config = dict(
    model='contrastive image-text model',
    dataset='single toy objects rendered from many sides on busy backdrops',
    train_examples=203450,
    image_size=64,
    crop_scale_min=1,
    horizontal_flip=True,
    translate=0.12,
    tokenizer='char',
    vocab_size=27,
    loss='sigmoid',
    embed_dim=256,
    encoder_arch='vit',
    encoder_norm='rmsnorm',
    encoder_norm_position='pre',
    encoder_activation='gelu',
    encoder_head_dim=48,
    encoder_fused_qkv=False,
    encoder_bias='all',
    encoder_qk_norm=True,
    encoder_parallel_block=False,
    encoder_moe='top_k',
    encoder_num_experts=32,
    encoder_moe_every=1,
    encoder_expert_mlp_ratio=1,
    encoder_experts_per_token=2,
    encoder_shared_expert=False,
    encoder_patch_size=[4, 4],
    encoder_conv_stem=True,
    encoder_layers=10,
    encoder_width=192,
    encoder_positions='relative_bias',
    encoder_pooling='attention',
    text_encoder_causal=True,
    text_encoder_width=192,
    text_encoder_layers=6,
    text_encoder_norm='layernorm',
    text_encoder_norm_position='pre',
    text_encoder_activation='swiglu',
    text_encoder_mlp_ratio=3,
    text_encoder_head_dim=64,
    text_encoder_fused_qkv=False,
    text_encoder_bias='qkv',
    text_encoder_qk_norm=False,
    text_encoder_parallel_block=False,
    text_encoder_inner_norm=True,
    text_encoder_positions='learned',
    residual_init='zero_last',
    optimizer='muon',
    muon_scale='original',
    lr=0.039,
    momentum=0.95,
    nesterov=False,
    orthogonalizer='newton_schulz_5',
    adamw_lr_other_params=0.0023,
    grad_clip=0.5,
    steps=8100,
    batch_size=128,
    epochs=5.1,
    lr_schedule='step',
    warmup_steps=810,
    weight_decay=0.009,
    adamw_weight_decay_other_params=0.01,
)
Rows from block 3 of the image encoder of a small contrastive image-text model, named by matrix and row number. Rows with one number within an expert belong to one neuron, the router's apart. Each number is 500 + 25 x the weight over its row's rms, rounded and kept within 0 to 999. All counts start at 0. Numbers have three digits each.
Before each expert's rows are labels from the 100 images, of 14976, where the router gives the expert most weight on average: "responds to" is what is common among them. Only what is clearly more common there than usual is listed. The data: single toy objects rendered from many sides on busy backdrops. In brackets: how many of the 100.
# router: router (encoder.blocks.3.mlp.router.weight, 32x192, trained with AdamW), inputs 0-63
# up: expert up (encoder.blocks.3.mlp.up, 32x192x192), inputs 0-63
# down: expert down (encoder.blocks.3.mlp.down, 32x192x192, transposed), outputs 0-63

# expert 23
responds to: black (28)
router.23:518514490529513490471547466494516543455508496502511519512456470524429447495533489539480517490473496472499488525468462516495512503508524527513527513495480517531487527499473453520510507505501501
up.0:509488506467519548528501533484464489498506490507483506512515529461549498480498519463503478529498512530475474520450490485496509486496502496482489515474504544490493501469488571490478498538534458
down.0:493492534479485501490487468514492495500500488510494485482495509485540509520451502493495468496494496502522485517513496452514496500513469493519509481490494493522499451463532502510524490478470473
up.1:539512484498533478487510493517465496547556507508522443496494494492497545504508462505526553515515518479477529480535474570522512475511478513536478512532513487495537503529481455465536477521495498
down.1:503519481474541538516542500456533485503518485497487495504516482501464534539519484508546505513542487491506479527526467455512506492465480459532523443487504495504493488529520486547518485495509495
up.2:490452500480462455509494508520489514502488475484479526478538545490508510477501485509485468480492521500531493517532476526479481472517516490508487500500501512482495489445495517508545483528495485
down.2:474523520502504531494502483459498506520506542505534566498502533527582507470509492530480488516517510489522494474481479498492514485480486448462514493480499546502501502487482521482492478527493512
up.3:517529477483459494507449532505479460517480479558487481527472513485512489531501501503511501490479496500497516494497532498478513527487524485467470511455482509483516500486512482466507455466512518
down.3:525540529504512513510516484481496547542471461477536484439538489460489478451500516488496496530485472535500490507475507499510509487512524500488491499521505500525451490470466482526489515541536479
up.4:477495542503498502494486503560506490450453469511537530485538499480501527498449524490484527483507468488509509509494508475493530522455499473481522447529507535468502479486485525511515499514505493
down.4:482495472511482473510490510506493512516484512505497525516506532512536478521463499519514530480499486463466490532454497494490504483469475494524508494508518531524545468511509457474551489456538478
up.5:454483490506529536514564517494468501519499531516473504484490517451520541471505506485484421526506464519479434471513469485530496529533485512462491504475508546460510528511497526490536498528527509
down.5:507484511494544512476479523527521525512500500481515498531494493553520528520465513523476478498505477458512542464449488495518515525503473503458524486521523479504487487477460511514501446491522503
up.6:523512494505501495485489521472508521504452485488497539494501511503546543510491521491530485524480521486436481470501480512520482494478504512509495508504503499494504477547504521513477516522500532
down.6:541517455500476487481472511503482532502463502504518462491462449476467459519520527489528470488512513470522487481483483524504525503494429510532479504513487532500465536498492514468506469481524514
up.7:502509487519478537506485470512499512502542457499489491489517486503492545478532517546483487515530518515463496462524479486528502477535506484511502477454495510484520499535522537518513482558517493
down.7:532487522479483480459500530510496529504487496524493512518484491564552515533515492484510490476521487534504532494453520494478456510501496501517517463502507514523556478488510507536506506515488482
up.8:511512515480501472532485534535511489570489524481502469471482529489566516545485543486481553518525539525500484504485474562469488500496511484473515487489503446478511512511512562508492473484494504
down.8:465506461509497483489517513493508469487471505501481487507481482468532515476526501511519502436487512475498503481549511538486489463539470492524503470454509540483496521498533526492520482516489493

# expert 25
responds to: pink (27)
router.25:515537468513490483475525473521470535459508496497506495477477463498464447487483491468521518490437494484534484484472466446510522518517551484507511514478482489526503501518475456534517461489471484
up.0:502521519517514501479504500519492489472556487501479491494507480500553503440491499484467484516463477518532511493500452476489475460493517502530452483495505509496508507512507486518446549483430490
down.0:505501484483446444500518481538464458479505515483566501521504497477492516502530479527525503449526510503478491507527531498530511540495488494449480473481538532528496490520509517490494499492501501
up.1:496509456522432492497508478498507568541502460519509505515504528509471475507519472484473492512570486542483507528489524489485483479532528512462531498488493493474478525529506519493497498508489467
down.1:537492516517494568503502514466491517508502467485479490497486494482573519472491498512504520491516482473497511467483489499506487527507506510540496480466474477494501478460522516485486516495535534
up.2:489455487485505496522500481489465503476490510558474486523535551515522481498472488510469474473482489482517506508460496551508471482498469531470487483507485499476510466462505460522460519485498480
down.2:531511502464523490481499444479497519496482498498468497492477510510514519492463523525492483459503510520457520472483485469488483508467538521567510503540568492513506549530514496501530530519507472
up.3:511528470544508492555456537511539515499492492463522486490513512530547503508524535482484526480525536492516493464500507496503515529535505491527474497511532500486540500523502505540536489496480483
down.3:501486486497527467444501539503487529483512556528473528488518502455469465508481510510488465504467462503513532529463457537499489496520524491486536493515503525502494495536522503496484521507521505
up.4:479505539507528459519466507505489461488443522538468545498507520499537513524500463510486516503553521523461476477486454481481504481488451508505503500474491511511490497496510504478557504455506512
down.4:534513503527438513495502539459473529522472518486518495514492519518477496508512497465463540520495496485515493506493508482450456542483464480477480489485513509467478526485488471492466515511479501
up.5:478526543490471480499514504481512483528532514527519463541536494511496476490538456506450501482543509458474468455521474486522493510510495546517477504499441505520469534469471498523495516494512505
down.5:573484480513503486473534491469481478508460534521496488495517474515508489487501499559515498494468527496499501498485473478510523481517537505476503498512491517528465467471491512518521540496471548
up.6:500470487515485517493480502484482485478475536490528502479540519502505464459526492500514530519502511509457522505501434563506520444509477530513516501522492495517487501507509520504506515481502496
down.6:525477535534505490500483511542516519465493490509487504514520441501516495502520546509508505542490480477532492445539492519485519525524535476471551443494474481497494531492517493547468519496560456
up.7:492495525531499503489499523514492529536522500478528506494506529536504513478533480499507563535531489490492477507488503481498476504498478482487464524510526500498499495482504515505507461532531521
down.7:488513499532523513444506518467482478492503483500491496507552519453489513485491500470455462470501552522529512521513476471524481485514530503485506492527471518510508488462529526471502484516499505
up.8:469526502540506487539501507449506495530540514489525477461498523484504502489460488467469526475503512534542492547459544511504467507463519503471532530505521530465480491500488469455448499509516503
down.8:508537515456507489457508492524498471457490483494495508469493488467446471478493456517525518536504507497479514479464506502505532465487469448586498508523492525494477515486522465525544527535523522

# expert 1
responds to: white (32)
router.1:516510516500501484487524470507452509498513483519536546522456468481537481540519524516471548469518496478484472485471471526482525527532551516508487537522514469511543492525535494554556499477478508
up.0:487502479494442504508517504499501499502517493447483494507504534470503522477527514494458522495507520499514539509480498464469472480484445512537478453511497473490512468505490520483493479528517522
down.0:502465512509529509544492486449505508479496445480534506469528447531437518491547477538473514535517492474505471531476507512504522516472508490483481498554498526503525496442503484455475480487499506
up.1:497482461507520488531516518459476453475526491503476524506454536476484491484520432454491528499476505442440559515495502475523479496518508521466510522499519486475478479498559515457518507496477498
down.1:474488511495456522483508494499559484471459500544515536522474473495526508460534478495489541480516498494469458509501468499534502481507469459504480479497546516512488528502449512492475525485469492
up.2:509469542502461485504521501543501506495437471552495520487519474507540473464515511480503512525543478484561477539525472539506462503492504480512550507454489475489501491486539495494520471512491501
down.2:532519503512450523516525457487511475482497468498508507462493490474545486442503477472495505495525487493513486514448518497448534489520519453525553475511501474493525531511501507494513521487446482
up.3:475488511494517512484505502479489490473480512496501521479500572503523492471479469510498489535450488469461460457540502489513494493510463526522469509531512492507483481494470476539473491498522521
down.3:510513502495476481492507471479476454525506498504492494497533545544417477508515527493492500494495480504496516480526512522490505515512474492478453479508496488547500514492468519536483481571449476
up.4:521477491487526482555467518490554507558517484531493496510556466451493463460530503514522488482503513506557502524508458501490533544492506439485471508517484496462506510523504519504530501469502493
down.4:532505501486486468511514541521510483512452476440504501515496525491508515523522506509482500502507529438488544468499507487472473523540484495512511493517525483471471489500527502502507524496510474
up.5:507556495507459509496472497498515479510515503495494489520507478508512442481517524532503481515478509513470471512519518464499503461503498502536497498493490480473488441522518488477522442490480483
down.5:530477500488480520483492496496507482501472499515504502512494520484469548524496469477483497569487451494499518483484508490557481559474508464455513496499521502481473482505544474517476500551531516
up.6:524499486513527454476507496509471499502514494524483498503486429529506513510511452500527506467522481521491505516532532475506533493471493494480533501449495470554532508504533526451549510540503512
down.6:488513524526513531515497513460526527520494539433494518514554505452507504519475524542509484552502482507531492500502494468541511574500468510508519514505501505514471478469524551491471474455546516
up.7:514500466471510487514477491530530497469498520479484525506524535510491530498530476515539490445534525554494540506502490499527526482488514491509458518479513513481476453441492470466546497524464505
down.7:462478553496551486482477505498516597490531520497508510499509485491481538520519469512515494481506457526511474521482430497487461455489470509494534518469474477520504500485522476519575494488501516
up.8:524485522535524511496526499535466504508537492505527485483506468531529496475534501529477492481498497470531501494527487485486544525514505478477482518505498483518517514488526474505485502472501489
down.8:509515507543484474479500535493497512486477491507484482527489518491475457534493489526445506458514500506494486467511512493501481469502581508481532490481523451520464514562482522507477511523519493

# expert 29
responds to: airplane (37)
router.29:535527510527482480510513466481458562481504523469532515507499473492438475461534503507494525461471513486499499494461484463470526544530536500522522483494496471525486530475500478508525496515493496
up.0:458516542522458502512496504498495453485492482507495477458489437493535510555491530492500500490523463514522465476503532467512542508489468466486476494511503509540481516517518552471457511461535486
down.0:515533495483495540472482510490494501511496473480504512500483535499524524515499529453596482513483489521490520484517514478521495494514490505518480498489517526453473479492509464507479474497505523
up.1:504503533480467456541486530497464468473520538488491503510465477531484536458505495495517475501467474488434501490506509516515505478494470532483489480507522493496495476536514491447493502491471488
down.1:525549520502547517473557473480513481499518555487481503503529461465522540483512470541529500499506470521530503497501533453513525527493513472495508500502500460504472513463546464489488523490478506
up.2:514517477478545452450479496517518484498533490498479479527536566511477499536522484460517497444467521473562484447510535547498501488472474534532480510453506521494514445486485522476543505534499508
down.2:474541512540512505489536480451521478559512482532512523474472494541474541467488481511489507487494463541470510493466536465514453517495506517537474521507497472488527533538498513467514498483538435
up.3:499482514532480454489480500531496501468538500519494551498487517544539447531477473528525499514497550441455520481460478490522515513522518518484497502523513501505506493497492515416520481477488500
down.3:527494540511514523466508508517516494498477490481446474486521556514507495528479526498553450492532507487494495497492502463525515506525482524537491514434471490516488452527486503469522507492472479
up.4:497503495501494495545513516492467514476514518509528502503486496509512502522489498524523517475527499485522500521476480468492452470466507534487505458528488482488474519467532478467506522485496506
down.4:494498493491510525520536513478506494490517488481480531500526458515471532485515485498539487506480519498459504466514454519464491488467493553471548487540562514497486532493487460488528486518478526
up.5:499507497514464526540542511516509468504517489461489542502522496483494557533497446449496524487507541562481496477493465509489523497477492498460517522518519502529514484541542490522527538458494492
down.5:469527529516504467489533517518525574515480526512512501513516483456520546460469474502472508489494499516482488517457512526452479506515486453504499516529489516507465535471506490468494471500472498
up.6:489466497465482509507539514472513466442482509448492494509524489445514502502493513487494487526536484498535474530549502479529497490495497459548506517484523491486498556509538483544492469492488488
down.6:539515558518478467500501471489499509477487543469497522525473512547522485537492542501506526518520500498474517515499477458499486493513500503496475499494535518525529536475505531517481559497496506
up.7:476485481532519496497512474502489503515526531492493529510555505453527506541493514500519503507509471510512467490495499508525477535471486512483519498490490511514482454535501497458558469504541470
down.7:551476471523505515501469479493492458483469517510519520515509479525487535498505501459512485503498495524548511517480500505552492463475504528472493511532503503526480497469519527519496464491441516
up.8:477466533522478440503458541475469487519477495494507464471503474483509494496483502443487508513515498511501477446493517475512510520490476487483474496482512511563508536509470468512503523522498506
down.8:488532497494472545497509525494517518463511470494496522515483531507530475488527467535502481506496500522505512486548494512542500509541499520475520513480504507443519512489481517511455502531500503